From a checkpoint of a small image diffusion model: activation gelu, soap at rate 0.0022.
Rows from block 2 of a small image diffusion model, named by matrix and row number. Rows with one number belong to one neuron. Each number is 500 + 25 x the weight over its row's rms, rounded and kept within 0 to 999. All counts start at 0. Numbers have three digits each.
After each neuron's rows are labels from the 100 images, of 14848 (inputs lightly noised), where the neuron reaches its highest value: "strongest on" is what is common among them; "patch colour" is the nearest of a few named colours to the mean colour under the peak. Only what is clearly more common there than usual is listed. The data: pen-drawn characters of a made-up script with 800 signs.
# fc1: MLP up (model.blocks.2.mlp.fc1.weight, 384x192), inputs 0-95
# fc2: MLP down (model.blocks.2.mlp.fc2.weight, 192x384, transposed), outputs 0-95

fc1.225:476504497488492460532447521481476489513475517494486498576506481488522512502495525464476513471501498478480483537514500529474512504510510526491465529459486510523476484435497528490511514507496488497552511502519464478487518479461518484514533518488468484492445529523496479504490497499490499549
fc2.225:493500498481553491462469542501461504509506535506516509510498519504479500509519473500534517487539489536483508491498443506523530489547509444491465520507469523508505506494523512531483503510478492509446496560559493486501503496485480540494474500514498540465509472459457498488519468500501508546
strongest on: thin pen
patch colour: grey

fc1.138:531517483519529503507520511530533490513553488496500457520508525511493490529476501528523506516537493524486519464465496489487479484455490515519506508487511500554481450498498506473488464482460528473501506482523482503492531492483529510503489496526487548516512493506502512487502479524493517527
fc2.138:509513475508486498540551496486535527508471549493511520523504513504513536533517506500517464504488497452527503486503466504501502510478496484495563482522534481518512499498493510493461500461493498486506477563521483513522541450458465514539500524532521423491495486488507483514535525502496500492
strongest on: thin pen; only straight strokes; one stroke
patch colour: black

fc1.136:493488495482508485501549555476505469512518517506493518509537524485504513493475488563523537485504487492511499484494485555484528473500516536502471479503524493504534477501489508516499444502522497485484495503510496505518550503501454495527465517463484506486385538459517534488499482484476486501
fc2.136:494479523473463489497536536488536494478492512530554513525542491507475471494502518486498488518506483571555514500475521493498515505477491469523505513557486479511505495506500500491495543510486520480527478497503505513522514501433516451519519491455470474506500491494508496486498512497453490555
strongest on: thin pen
patch colour: black; grey

fc1.101:508484491458510481464510478497510532472444506499501469553482492476485531532490524496501491466503516505508506520503491471533509513506489514513481514508540503479490509444504486503487553496489503491480496503500523480506501494435499481496517495521455500507574506495499493492479493507504535553
fc2.101:510473520437486491529507511522534494458466519518529539522504492504503574506532483504495477451557515500511478493481504505519529511465519497508483517519542547490492483493482492494506491494525490483529511481540500504514494497475480512490500505484517513499499471515467492524482495479480540561
strongest on: thin pen
patch colour: grey

fc1.84:495468531503498505523548511514475496495494451526484473556506501499499525511491523496500511508559482444487475472437516501513522504526503468504482479511511511498474510503534509493512478520546471490541495550499496529492496476503482537498516494456493532499457508491498447494577502482509515471
fc2.84:476504513528486524471523466536460488512484501475456507571493546501500493495510505491500502497530487565494504499521504503463516488521514469530495455485538482511511515491466473484492469508523478497424517489464509503511493484497519509449490552488476464518505498492518510504517554506516521487
strongest on: thin pen; only straight strokes; one stroke
patch colour: grey

fc1.208:476507493506503497549522467481507464486513471516523513523518489503458518491498482532543491494458500497501494477521489546471503464485518552515502480509471500474463459485494512550463488475456565493513508489514537549493502508475488555492528514500474521494438481461499521486497481508485478457
fc2.208:485494490480472517491570501458517562541472520459463478506497535518495511494492490504503523475491457493531542498554481488491510440496502540500498504449473527533497525479511489480495500495487474521505519537533514529528496483507510534531519476498526469520508507477496501512507492491452470462
strongest on: thin pen
patch colour: grey

fc1.316:510502488504515554485486479538506496501511477504488471506504505461491478514487486449511507507473481494486484521489491512509483511515493489513490512496483498461465486535494493510520508494498507516547477513490504508503548480520472503479459515517479500526427516500485480494456472520473491536
fc2.316:521461508537502494523471510496498502504570507508477512484507514492516538525477480489529475522534509497440494489503522495490536498532478533481531513515471498503503509484530518509495523446518474509453487531501552515498495514483492492479504497528501482509505482495543478509463530486480535514
strongest on: dark on light
patch colour: white

fc1.305:462464532512475472523494527527509506487461460494480529536493520487468588517499509465501485471531491476483529503491494540515497555504508526488487503470495508497492517438503501510510527485524471510492469536505479503490477494470469538489505503482480503520479561530510523505535482510508541507
fc2.305:513438541535593505482460559465492498507449505541523461526513531488473484527500497509512549449514492518499494498495508505496521455519519502523488480481520518494498507470497448553495480457462505524522482467503522516496514509505511481500483467525484512519489494473487494501495469505479522509
strongest on: thick pen
patch colour: white

fc1.170:478516489500518488549515488495508479496511509516504491487515519496531483514500542502521501498518527498498494512496484464473518493503487536516523492495494507461469463521508512524463538500471518468506495382522512516491485510476475497485511521515472493500525476447529533495499527466519492500
fc2.170:505489448501492517469506530465520503507532539514572527414470520504529514478523494502496457525486497487507517495476435504467531466522498518470526484513488498508495504538484503496507538486501508494488490525491571534490483571495544479535521491531490519504484526507520519453483455491495509479
strongest on: thin pen; only straight strokes; one stroke
patch colour: black

fc1.94:495500467524519518493490477507499501524504514442482515460509462477500470484525459461507435529505491513457481548501460551470498470497471518501468489503507488509478466526514490530491484488489501488513491506523512510478528510515525519506496537502527489503420505512491484503526527528489494515
fc2.94:511486482554460501491445478535523462561468490535501476470521461488509512501536496497522514522451460477412568500546506476528535530506509476470492523472502442505482505487535524472486499476529497529516528557524471502460501484491478489513463486527456524488502512464512478485523505489512479500
strongest on: dark on light; thick pen
patch colour: grey

fc1.232:501535458537504480476524502489529459493479465470480480479516532429516503513502510481483499533546476540533493498502477517487489499529494466487502512519482489481500528497494483521493514538488516494490478525496502464488514490521512463492549503478520525474510538544482496485503516493490494530
fc2.232:515525513545462511558487511518544475500503483524554434436473498505497488477516491498492478518495508448492549494480515506514526509505509519518508467498518523510507500507483470491483516501436471513493539522479529478502490488454504505540451486511462431500507508471523484498504502503500455520
strongest on: dark on light
patch colour: grey